python train.py --model="contrastive image-text model" --image_size=64 --translate=0.06 --loss="softmax" --encoder_arch="convnext_v2" --text_encoder_causal=true --init="torch_default" --epochs=8.3 --lr_schedule="wsd" --warmup_steps=660 --adamw_weight_decay_other_params=0.05
Rows from block 3 of the image encoder of a small contrastive image-text model, named by matrix and row number. Rows with one number belong to one neuron. Each number is 128 + 32 x the weight over its row's rms, rounded and kept within 0 to 255. All counts start at 0. After the name is the row's rms in percent of the matrix's.
After each neuron's rows are labels from the 100 images, of 14976, where the neuron reaches its highest value: "responds to" is what is common among them. Only what is clearly more common there than usual is listed. The data: small charts drawn from random numbers. In brackets: how many of the 100, against the usual share in percent.
# fc1: MLP up (encoder.blocks.3.mlp.fc1.weight, 256x64), inputs 0-63
# fc2: MLP down (encoder.blocks.3.mlp.fc2.weight, 64x256, transposed), outputs 0-63

fc1.34 130 [113 126 111  53  77 119 155 135 110  81 112 189 165 115 183 113 107 136 127 148 115 109 156 104  67 173 118 126 174 189  99 176 138  62 110 180 151 143 175  98 121 123 109 157 193 126  99 115 152 177 154 167 120 145 141 128 121 155 118 142 110 149 115 166]
fc2.34 124 [106  92 133 113 113 131 185 165 136 126 119 195  81 146 100 123  85 149 144 121 166  81 160 121 153 186  86  82  79  88 137 130 139  94 147 114 164 105 170 159  58 171  79 125 128 124 114 153 131 141 155 133 162 171 113 134 147 184  84 132  68 134  86 121]
responds to: one colour (92 vs 53.2); line chart (81 vs 7.1); dip in the middle (50 vs 12.9)

fc1.177 018 [181  89  87 201  84 106 132 128 137 155 140 102 112 157 119 110  90 113 132 154  94 137 147 108  91 201 121 131 158  79 130 104 112 156 177 122 129  97 123 147 105 144  99 121 241  81 146 113 116 107 108 130  96 113  72 136  96 136 148 172 133 126 107  80]
fc2.177 025 [131 137 172 133 123 113 157 106 126  71  55  69 151 128 106 103 109 128 145 114 122 183 102 194 164 212 153 127 141 110  79 167 157 118 105 120  93 126 148 142 129 114  73 178 130 146 124 131 144 135 126 146 116 148 143 111 167 165  58 118  76  87 119 176]
responds to: one colour (93 vs 53.2); dark theme (91 vs 30.2); line chart (85 vs 7.1); falling (51 vs 12.5)

fc1.90 126 [ 59 145 126 140 160 148 130 123 108 134  91 187 141 127 104 134 155 170 153 105 113 147 139 139 107 122 145 157 154 239 164 182 124 175 137 188 139 114 123 127 133 181 112  30 124 160 107 177 120 110 161 133 124 169 123 113 139 173 136 118 138 137 131 157]
fc2.90 114 [127 103 126 116 127 145 130 107 163 171  63  91 136 115 115 164 180 134  80 130 119 132 103 114 128  79 170  88  77 139 125  94 169 143 106 121 189  94 117 130 186 184 120  75  98  61  95 129 147 104 157 142 103 126 137 190 150 160 177 123 175 137  87 144]
responds to: scatter plot (60 vs 7.1); histogram (32 vs 6.9)

fc1.211 115 [127 158 148 200 105 163 140 235 157 155 148 100 118 123 110 162 150 168 130 172 123 136 152 110 131 140 137 110 127 152 124 173 122 140 119 133  80 117 144  41 107 175 145 136  12 142 133 142 117 138 107 148 159 155 133 143 156 142 134 166 125 142 125 142]
fc2.211 112 [129 133 115 104 141 138 146 142 141 100 141 126 184 187 158 115  84 139  63 131  75 107 145 169 139 188 100 117 127 114 147 151  81 105 149  97 148 145 158 202 122  71 171 137 113 108 119 207 146 134  75 148 124  81  72 135 102 139 102 155 143 159 105  89]
responds to: line chart (58 vs 7.1); falling (34 vs 12.5)

fc1.8 125 [107 122 174 153  86 168  98 152  98 113 172 130 149 137  43 129  98 158 136 125 185 160 165 135 114 150 113 125  92 137 116 164 131 160 131 157 110  90 169  53 141 167 131 150 180 157 179 145 202 138 118 144 156 188 122 156 174 120 143 156 116 147 161 124]
fc2.8 117 [ 82 114 159 120 138  94 156 200 145 166 125  87 130 181 154 121 114  92 105  83 108  94 161 182  95 199 137  47 165 145 123  88 126 178 142  81 100 144 148 147 127 118 154 127 140 156  78 133  92 141 145 132 146 122  88 131 127 116 132 158 140 189  97  82]
responds to: line chart (34 vs 7.1)

fc1.117 138 [114 133 138 147 103  75  91  94 151 151 172 137 152  89 180 134 118 132 152 145  97 162 136  86 181 117 178 137 183 105 149 185 188 181 129 152 106 146 150 164 145 165 141 163 138  99 187 141 158 123 131 133 156  93 153 134 136  89 172 176 103 111 186 175]
fc2.117 139 [156 143 106 155 133 109  52 118  71 136 142  92 145  73 127 118 191 130 156  82 147 156 166 127 124 151 145  82  69  95 135 129 169 117 172 130  95 121  55  54  80 129  92 124 126  91 159 116 144 155 139 128 126 131 188 153 139 134 162 152 138 151 173 139]
responds to: peak in the middle (33 vs 13.1)

fc1.146 140 [179 129 128 130  10 189 121 127 128 138 135 129 104 126 165 103 139 140 153 168  77 120 164 157 100 113 139 192 139 155 139 132  97 157 129 111 108 131 164 197 113 141 118 147 122 123  75 167 177 109 122 117 178 172  91 152 161 135  81 141 142 168 125 106]
fc2.146 135 [103 136  98 211 163 170 143 128 127  79 135 160 150 132  98  96 158 127 119 117 224 123 189 152 157 167 136 160 120 136  55 118  67 122  99 120 133 109 138 103  68 145 138 138 110 106 142  72 158 122 111  85 133 129 127 103  79 106 130 146 130 101 180 120]
responds to: pie chart (56 vs 7.2); line chart (38 vs 7.1); rising (37 vs 13)

fc1.20 043 [126 155 160 152 149 130 142 139 118 163 199  77 101  75 139 146 126 180 133 126 100 183 179 140 128 112 141  81 126 143 129 199  98  99 169  85  96 113  85 184 145 168 175 116 159 122 142  64 133 110 147 138 180 139  71 134 131 175 128 126  84 136 134 129]
fc2.20 046 [105  95 122 154 144 181 112 110 133  80 110 147 103 157 137 138 127 130 137 151 124 198 120  79 131 191 187  85 166 171  91 146 106 123  55 152  78 133 136 138 159 142 103 124 107 115  96 164 154 162 126 136 157 109 140  90 130  91  80  93  69 199 152 139]
responds to: one colour (89 vs 53.2); step chart (50 vs 7.3)

fc1.237 018 [129 119  67 154  56  87 184 109 133 131 155 126 137  98 127 124 124 148 130  84 105 125 114 123 131 134 128 107 161  74 134 118 112 146  71 117 103 180  34  96 137 143 145 125 131 158 141 167  92  99 101 111 154  73 150 155  76 164  68 151 127  69  97 134]
fc2.237 024 [218 129 153 162 120 150 101 131  95  59  73 174 147 153  99  76 117 133 105 113 151  87 100 141 137 114 136 124 145 170 146 132 167 149 110 103 152  66  99 135 113 125  94 164 165 121 157  96 117 135 157 174 118 188 107 163 112 132  60  96 109 156 123 175]
responds to: lollipop chart (28 vs 7.2)

fc1.187 122 [147  95  90 149 113 190  62 114 156 110 116 124 130 147 129 124 185 165  58 120 163 120 158 152 137 141 169 128 149 126 174 120 100 114 196 118 104 100 181 130  92 147 161 164 103 183 107 140  50 121 127 112 176 125 171  96 129 156  96 138  90 135 154 163]
fc2.187 148 [187 121 163 125  84 104 155  89 122 111 136 166  89 122 115  92 154 120 121 121 127 144 152  78 109 193 121 177 117  93 129 120 144 110 137 113 145 208 115 116 160 190 178 175  72 156 143  99 118 135 129 116 121 111 102 116 106 146  68  90  54 132 184 113]
responds to: items: four (44 vs 13.8); bar chart (25 vs 7)

fc1.135 124 [193 117 118 104 138 178  68 158 103 168 101 117 135 112 160 132 141 138  51 134 126 127 173 126 102 166 103 196 195  96 141 134 114 151 160 148 133 130 133 116 144  78 112 120 151 143 158 134  76 147 129  93 130 188 163 148 149 168  85 153 176 129 183 161]
fc2.135 132 [125 105 147 135 191 154 131  98 163 155 132 116 140  97  78 128 160  87 142 117 107 180 129  84 144 145 107 189 173  78 180 156 137 110 179  87 120 189 113 138 172 109 157 134 144 116 133 136  70 121 122  81 111 112 104 125 115  77  64  69 151 145 151  88]
responds to: items: seven (45 vs 12.9); stacked bars (40 vs 7.4)

fc1.56 216 [128 151 241 139 105  99 123 126 139 123 141 125 200 192 123 155  83 189 131 175 149 145 134 127 128 126 119 135 193 132  62 100  73 142 157  81 118 122 122 134 156 141  74 122 126  98 121 144 114  45 143 145 161 143 130 139 112 144 133 141 140 155 116 126]
fc2.56 205 [135 141  85 101 146 116 139 138 149 115  90 132  83  80 139 131 142 170 117  96  81 106 126 114  82 133 104 215  69 137 135 147 179 166 134 162 157 147 110  44 149 152 134 158 139 190 157 113  72 105 175 147 131 141 131 113  72 187 104 126 139 107 126 131]
responds to: bubble chart (92 vs 7.1)

fc1.110 100 [109 158 163 110 176 198 200 100 124 139 111 142 132 113 156 161 146  75 113 120 119 125 115  77 126 201 101 103 188 194 132 145  87  98  67 122  91 150 125 134 125 105 114 181 171 108 169 145 129 108 175 155 143 105 140  94 160 123 118 123 113  85 141 155]
fc2.110 115 [174 134 100 143  81 179 125 172 145  81  84 169 190 158  57 123 107  82 179 187 159 107  91 100 138 133 147 159 130 150 110  89 108  98 118 110 124 109 145 108 116 138 158 138 173 140 159 131 177 127 173 130 102 127 100  75 147 124 118 159 130 129  50 109]
responds to: line chart (42 vs 7.1)

fc1.61 129 [135 162  84 172 209 139 175 115 150 161 133 150 100 128 146 159  97 119 143 137 166 184 109 122 126 180 103 118 191 194  71 118 143 160  91 117 161 135 111 127  65 152 135 176 111 146 175 127 136 159 159 159 158 116 153 127 104 187 120 149 133 105  97 163]
fc2.61 119 [165  86 154 138  31 129 117 165 124  81 117 119 149 140  73  96 184 147 149 156 168 138 122 126 168  66  77 128 108 122  72 122 137 102 133 104 108 107 167 107  74 138 107  94 178 175 162 138 147 131 172 149 110 187 148 130  89 151 124 120 147 119 140 162]
responds to: line chart (65 vs 7.1); rising (40 vs 13)

fc1.107 133 [155 126 156 123 125 154  79 127 133 101  97  93  95 145 132 126 118 105 232  74 162 123 122  83 178 147 166 117 142 117 154 141 116 126 124 100 179  73 141 139 141 130 154 147 119 140 144  52  81 123 121 208 149 130 108  98 130 151 192 126 120 177  92 145]
fc2.107 135 [144 133 150 114 194 151 140 101 142 106  93 152 114 120 107 145 125 185 158 152 131 102  74 126  99 176  89 123 115  98 147 127 134 142 168 150 128 138 100 104 225 130 115  68 154  50 153 150  72  96 135 116 128 154  89 122 109 157  90  84 181 140  87 139]
responds to: items: eight (61 vs 13.1); lollipop chart (47 vs 7.2); flat (31 vs 12.7)

fc1.45 015 [ 80 118  80  96 100 141 149 141 136 148 121  98 123 130  84 143 112 180 175  78 156 134 117 102 153 126 182 159 135 111 117 144 151 145  62 143 196 163 107  66 158 125 103  35  99 175 144 144  75 123 105 129 156 111 170 130 128 128 126  94 178 100 145 132]
fc2.45 023 [147 129 145 119 148 134 121  48 137 110 104 141 131 141 124  89  90 198  78 106 107  92 147 105  82  99 129 119 102 181 161 104 114 150 192 138 221  94 109 132 108 129 104  56 109 107 107 157 120 123 121 143 144 152 135 162 128 163 188 154 186 143 138 136]
responds to: radar chart (61 vs 7.3); scatter plot (29 vs 7.1)

fc1.21 034 [ 83 157 127 152  95 159 134  76 131 161 106 105 126 119 185 134 126 139 114 117 134 154 210 112 156 130 152 129 130 134  91 143 158 163 106 117 127 119 135 139  81 203 152 114 117 155 157 131 226 107 105  97 130 188 156  97 134 142  87  71  59 111 135 110]
fc2.21 042 [126  80 123 167 116  86  63 168 129 121 110 131 120 159 149 106 134 105 152 148 227 132 125 103 171 151 126 140 151 156 107  81  86  89 171 173 132 173 133 103 180  99 153 151  98 148 116  73 160 135 155 175 156 106 112 135  52  94 118 116 131 132 109  97]
responds to: legend (70 vs 30); step chart (25 vs 7.3)

fc1.99 111 [ 67 205 102 140 111 130 182 129 118 116  96  76 109 166 116  94 121 112 213 112 135 154 130 139 103 113 141 137 180 143 145  63 129 137  92 158 110 178 123 153 110 165 132 135 167 119 133 113 205 183 158 146 129 122 174 195  98 130 130 126 142 130 106 134]
fc2.99 135 [216  90 166  63 154 102  74 146 136  53  74 108 107 120 142 142 147 136  98 100 160 133 138 152 135 142  75 115 122 106 164 117 116 127 139 124 144 142 133 141 225 113 123 159 103 141 222 130 128 102 173 121 124 156 124 138 129 126 122 105  97 147 113 110]
responds to: legend (62 vs 30)

fc1.69 093 [135 185 106  78 147 153 200  69 114 150 113  91 112 111 158 185 146 134 116 158 168  65 162 165 143 155 110 124 116 114  64 121 110 238  92 156 148 119 121 113 144 128 130 144  97 171 161 126 148 132 163 146 161 134 138  70 135 136 125 120 137 146 109 144]
fc2.69 082 [140 137 132 174  80 140 140 158 161  53  98  94 172 130 113 127  49  97  71 121 130 112 119  77  95 102 124 120 172 167 165  66 152 155 151 138 115 125 115 122 109 107 117 123 142 137 175 135 117 154 183 120 179 126 132 122 117 164 161 203 175 101 126  92]
responds to: pie chart (73 vs 7.2); items: three (31 vs 13.1)

fc1.5 161 [132 111 135 107 101 164 133 104 145 143 117 118 157 111 165  99 119 213  91 114 169 113 159 170 120 139 131 108  94 111 145 190 128 164 164 181 120 104 224 133 118 100 125 174 126 169  90 166 104 192 130 153  87 130 131 122 121 129 130 207 122 121 171 123]
fc2.5 131 [159 109 167 105 122 135 133  71 110 107 112 157 117  87  50 148 132 153 161 133 127  71  91  92 115 105 113 183 131  83 130 143 132 128 105 134 148 151 151  99 140 150 186 128 112 161 139  64 116 115 205 124 110 165 162 140 171 170  58 133 137  76 154 161]
responds to: peak in the middle (35 vs 13.1); line chart (25 vs 7.1)

fc1.60 025 [119 120 202  81 216 158 121 186 151 169 112 142 111 137 182 123 154 117 140 130 112 133 142 125 140 111 195  97 106 118 146 191 113 146 110 121 119 133 163 118 178 124 137 128  83 135 151 126 166 123 140  65 122 168  91 149 154 145 119 105 189 145  68  87]
fc2.60 031 [127 106  75 139 103  88 173 136 154 196 160 132 102 108 176 185 115  85 191 112 117  92 135 112 106 121 102 110 155 107 169 151 112  82 182 144 180  97 153  99 132 128  91 116  76 141 146 107 148 146 146  87 187  95 111 150 138  90 159 168 110 164  79 136]
responds to: heat grid (47 vs 7.1)

fc1.72 057 [ 99 115  85 110 157 142  98 158 155 185 116 102 104 157 142 125 116 154 143 136 111 128 114 120 121  22 169 160 142 103  90 163 125  88 118  63 153 107 108 157 108 135 114 139 163 124 149 173 130 123  96  87 159  90 127 166 127 130 156 184 197 121  56 105]
fc2.72 074 [149  90 105 150 104 114 173  87 101 113 160 138 125 111  95 127  99 113 157 128 108 104 171 134 158  85 115 116 135 188 117 142 123  91 209 147 159  69  99 113  95 120 128 117 127 105 139 124 180 208 116 131 146 136  90 193  90 134 186 103  69 141  98 172]
responds to: line chart (28 vs 7.1); ring chart (26 vs 7.3)

fc1.151 115 [ 91 115 163 155 118 177  94 139 174 166 113 129 125 112 111 112  88 156 159  81 139 164 208 127 157 178 154  98 114 145  80  74 155 157 163 129 143 179 111 166 103 121 152 158 206 111 147 137  91 111 128 123 133 111  99 188 145 147  83 151 183 128 147 140]
fc2.151 109 [127 131 124 181 129 118 134 133 175  86  78  99  82 169 118  86 123 132 177 130 151 106 133 120  88 141 139  77  72 152 143 183 153  78 101 122 113  89 110 141 100 107 116 174 174 118  88 107 128 179 129 115 221 170 125 163  94 169 167 138  97  98 127 138]
responds to: dark theme (84 vs 30.2); flat (33 vs 12.7)

fc1.78 105 [142 111 151 133 145 120  47 157 141 122 163 158  79  98 157 138 171 208 111  98 120 119 141 151 164 115  85 125 145 134 142 148 114 148 167 123 110  88 183  72 100 150 202 128 143  99 137 128 152 140 141 135 127 107 114  60 100 113 160  86 108 104 147 206]
fc2.78 113 [142  49 141 136 159 161  85 171 148 130 154 123 108  75 159 179 202 128 134  93 128  96 128  92  89 127 130 155 121 137 128 125 138 149 107  82 119 157 145  97 199 113 188 160  96 168 102 165 156 133 132 105  93 153 105 121 115 125  86  58 113 121  82 159]
responds to: items: four (45 vs 13.8); heat grid (38 vs 7.1); items: eight (30 vs 13.1); stacked bars (28 vs 7.4)

fc1.38 114 [119 121 133 133  92 116 139  66 138 215 146 104 158 150 200 145 166 132 135 124 170 171  91 118 116 121 194 157 129 144 134 162 116 185 106  80 124 139 134 137 116 203 107 130  94 128 140 157 139 139  99 109 181 174 109 143 118  65 152 139  68 152 118 107]
fc2.38 133 [112 118 126  80 144 121 102  82  81 172 122 126  89 126 101 115 187 113 107 139 198 185 184  90 111 153 156 126 121 107 148 152 120 133 115 155 101 106 154 100  92 130 196 204 105  90 121 112 163 119 154 124 114 116 111 115 152  54  88 133 165 110 133 185]
responds to: peak in the middle (33 vs 13.1)

fc1.132 018 [190 139 135 172 126  86  89 164 147 102 127  96 127 103 101 101 129 100 130 145 123  85 157 158 134 151 158 120 157 143  97  74 154 166  99 119 117 110  77 112 159 127  91  98 254 128 136 130 135 137 105 154 120  92 133 136  66 168 198 143 114 105 129 127]
fc2.132 025 [102 161 186 202 146 183 129  96  96 137 115 149 144 142 101  67 150 165 186  76  93 160 114 138 194 142  79 111 131  95 110  95 169 150 108  90 110 141  97 117 110 120  99 145 137 121  96 144 181 112 104 150 136 145 142 105 105 159 128 123  66  73 117 163]
responds to: one colour (82 vs 53.2); dark theme (77 vs 30.2); line chart (62 vs 7.1); falling (43 vs 12.5)

fc1.198 094 [143 111 156 119 125  79 117 186  77 140 122 132 170  58 125 104 142 148 146 167 190 155 130 137 158 115  94 172 128 127 232 190 151 165 176 171 119 125 145 160  92 166 129 138 155 105 142 160 143 113 131 168 127 123 153 115 137 125 132  76  69 145 129 140]
fc2.198 096 [151 126  81 112 139 160  80 140 130  78 117  56 104 145 182 152 116 193 178 125 112 113  71 125 116 170 176 166 123  75 147 129 187 110 102 170 101 159 135 114 162 136 119 111  82 195  97 131 129 114 135  88 109  97 139 169  81 115 104  96 139 144 133 152]
responds to: bubble chart (47 vs 7.1); peak in the middle (30 vs 13.1)

fc1.54 092 [ 87 113 133 114 153 163 118 155 131 134 129  79 133 101 110 116 132 174 130 126 125  95 126  90 121 128 139  97 144 158 177 139 130 176 122 170 108 173 128 135 119 116 102  62 139 186 138 171  72  94 204 125 144 139 154 170 149 174  24 173 124  88 108 131]
fc2.54 083 [ 97 150 133 147 109 169 154 120 175  65  98 111 189 144  89 125 162 140 113 117  96 126 135 162 128  58 198 138  68 144 124 130 171 120 163 144 191  75  85  91 144 141 123 134 104  46 154 135 120 108 113 161 126 125 105 193 115 118 137 148 129  98 143 130]
responds to: scatter plot (64 vs 7.1)

fc1.113 106 [147 123 104 105 109  97 186 142 165 134  98 143 164 193 129  91 138 145 255 112 122 139 121 136 116 154 119 171 185 112 127 147 126 129  94 148 128 139 168 143 140  85 148 127 141 119 170 163 193 160 116 135 163 137 146 176 137 186 150 136 153 151  89 141]
fc2.113 132 [170 132 141 111 128 131  97 138  80  97 133 115 122  91 162 166 115 108 176 141 102 137 172 116 121 129 107  89 133 120 161  90 160 104 173  75 132 135 120 152 182 125 136 166 115 143  86 160 125 117 159 159  57 203 130  87  95 147  87  72 168 188 124  67]
responds to: horizontal bar chart (39 vs 7)

fc1.57 017 [129 237 119 147 195 139 149  79 119 170 178 170 116 124 127 128 151  74 120 170 144 150 136 144 115 143 148 145 156 151 117  82 133 131 126 102 146 111 138 191 152 152 130 189 193 185 153 131 127 141  92 127 163 138 157 150  93 158 134 141 156 100 122 175]
fc2.57 021 [106  84 146 202  98  93 175 139 138 104 118 127 129  91  99 105 150  73 233 154 120 142 120 164 155 114 177  98 111 152 123  82 130 137 103 146  91 159 125 149 128 160  92 178 144 124 154  30 142 125 109 159 105 118 127 110 114 131 143 144  77 116 117 134]
responds to: step chart (31 vs 7.3)

fc1.208 170 [166 130 152 153 140 111 145 135 146 163  72 131 198 202 137 120  99 116 134 148 134 132 142 186 102 133 112  86 119 102 139 149 146 132 133 147 255 141 133 165 146  79 116 129 125 129 139 165 141  96 177 126 147 135 144 152 147 175 121 124  99 105 120 144]
fc2.208 149 [134  92 104  85 125 121  87 131 103 138 144 121 122 152 205 155 169  85 151 120  86 176 146 150 107 134 129  95  96  91 176 137 160  71 179  77  90 117  98 144 210 107 127 133 110  99 136 154 186  92 102 150 108 180 141 126 130 128 104  82 154 171 139 157]
responds to: horizontal bar chart (43 vs 7)

fc1.223 106 [161 114 141 132 141 141 108 133  99 164 174 172 189 110 133 145  96  91  59 165 112 115 154 127 197 117 114 115 164  82 104  75 154 119 131  73  75 115  88 126 132 125  74 187 155 118 144 192 146 172 115 132 186 115 127 161 130 165  98 125 147 140 119 163]
fc2.223 112 [142 124 160 191 173 179 105 130 153 121  94 108 103 140  99 125 102 145 153 152 103  63  93 166 119  99 116 178 153  76 103 172 150 158 111 127 161 148 107 110 173 111  84 127  93  99 148 139 156  62 101 143  72 193 140 127  91 180 145  87 133 147 137  94]
responds to: histogram (45 vs 6.9)

fc1.154 021 [110 161 136 132 168 112 117 114 128 143  73 193 152 190 173 126 130 117 131 118  94 143 157 118 155  88 134 108 114  84 100 173  61  87 140  94 200 161 114 166 131 154 129 108 162  88 154 155 193  98 102  69 114 146 162 104 161 102  95 105 123 122  84 118]
fc2.154 027 [114 170 114 158 113 113 130 170 106 236 133 104 127 141 173 115  56 111  47 176 139 113 135 133 119 160 171 118 103 140 145 126 100 119 171 109 116 118 115  78 185 144 104 128 110 124 145  61 162 153 140 132 162 128  96 144  80 117  86 154 102 157 132 147]
responds to: heat grid (46 vs 7.1); items: four (36 vs 13.8); ring chart (25 vs 7.3)

fc1.84 045 [137 108 103 158 120  90 202 116 137 148 131 112 155 134  85 151  93  75 145 134 149 112 133 139 216 160 120  93 212 149  84 143 101 174  96 133  98 202  70 141 149 111 130 133 154 139  87 135 100 119 150 143 124  96 132 126  72 117 150 128 103 121  75 152]
fc2.84 057 [162 137 191 175 107 102  92 113  97 100  91 179 151 156 104  73 132 121  81 147 142 115 128 104  80 129  95 190 124 167 143 130 127 125  60  86 125 114 161  97  94 115 144 145 138 130 160  85 152 167 171 157  83 166 178 126  66 152 100 141 137 164 100 146]
responds to: pie chart (79 vs 7.2)

fc1.59 093 [164 166 120 143  38 132 136 165 190 131 117 125 121 133 169 119 187 171 139 115 120 114 124 152 101 105 162 150  99 118  79 177 100 177  99 152 127 101 171 202 134 148 171 122  78 107  87 146 157 139  94 112 168 165 120 142 116 146 140 152 132 183 167 155]
fc2.59 103 [153 128 106 170 104  84  99 154 159  85 115 114 128 151  32  81 143 180 177  88 188 108 192  90 136 165 130  99 133  92  80 105 108 146 117 139 135 114 114 112 100 116 101 145 135 151  78  96 118 132 149 105 130 166 161 163 171 157 162 114 155 149 172 103]
responds to: pie chart (28 vs 7.2)

fc1.126 031 [116 141 149 117 153  97 140 160  76 136 118 158 157  74  77  66 138 141 147 171 146 118 182 155  81 159  90 111 103  90 164 149 215 128  71 128 123 117  50 160 170 108 177 133 166 142 128 129 153 136 138 162 134 150 115 121 152 128 104 102 154  74 142 124]
fc2.126 041 [177 110 141 170 124 125 138  87 128  96 116 136  89 115 113 121  79 143 141 101 118  64 162 118 133  74 144 111 170 115 182  92 135 136 149 144 132 166 112 120 101  92 115 191 120 138  96 158 168 129 120  65 140 130 178 161  33 119 194 169 132 111 166 113]
responds to: dark theme (99 vs 30.2); radar chart (59 vs 7.3); ring chart (28 vs 7.3)

fc1.217 100 [127 153 103  78  99 140 134  91  69 139 110 138 156 200 175 102 118 136 156  70 143 117 132 110 117 191 109 199 155 163 145  97  73 124 142 111 146 111 148 112 120 104  93 159 240 142 133 152 128 166 121 155 150 106 113 166 119  98 126 108 120 122 166 133]
fc2.217 113 [157 146 160 129 132  95 132 121 101 153 161 168 144 143 109 118 106 145  88 128 166 119 150 127 153 173 228  57 113 103 131 140 129 108 109 100  89  88 169 140 105 102  66  86 199 118 129 162 171 127 153 146  78 160 122  97 174 114  91 137  92  83 126 135]
responds to: one colour (92 vs 53.2); line chart (87 vs 7.1); peak in the middle (44 vs 13.1); trend: dip in the middle (31 vs 12.9)

fc1.200 107 [ 74 161 127 159 122 133 194 133 110 147 132 120 111 100 117 127 176 133  94 154 139 133 114 108 127 129 207 144 157 128 134 108 130 149 106 203  81  79 103 157 109 168 184 163 161 126 160 150 106 179 149 167 130 149  97 204 161 150  70 127 160 151 163 114]
fc2.200 098 [195 188 148 103  72 135 101 128 136  77  71 148 121  93 145 154 199 214 171 125  71 130 122  91 133 116 175 112 135 135 147 120  98 148 152 157 147  96  95 138 220 126 129 144  86 122 109 113 105 129 119  99  89 145 118 153 131 104 119 108 118 124 115 131]
responds to: radar chart (35 vs 7.3)

fc1.120 147 [103 106 159 166 124 184 134 105 147 124 225 123  90  80 103 127 138 138 138 175 164 103 158 109 136  85 127  82  94 185  96 203 121 138 114 101  99 119  93 162 146 137 127 185 103 116 198 130 127 158 111 152 166 141 134 116 106 168 174 123 161 135 106 141]
fc2.120 142 [103  80 139 122 122 110 123 150 204 134 167 102 119 194 117 164  98  77 126 139 137 127 161 155 125 113 141 107 129 148 109  67 163 141 125 127  60  65 168 143 156 119  91 120 107 112 203 175 150 130  83  58 128 150  80 133 124 165 142 127 111 166 128 109]
responds to: one colour (82 vs 53.2); step chart (35 vs 7.3)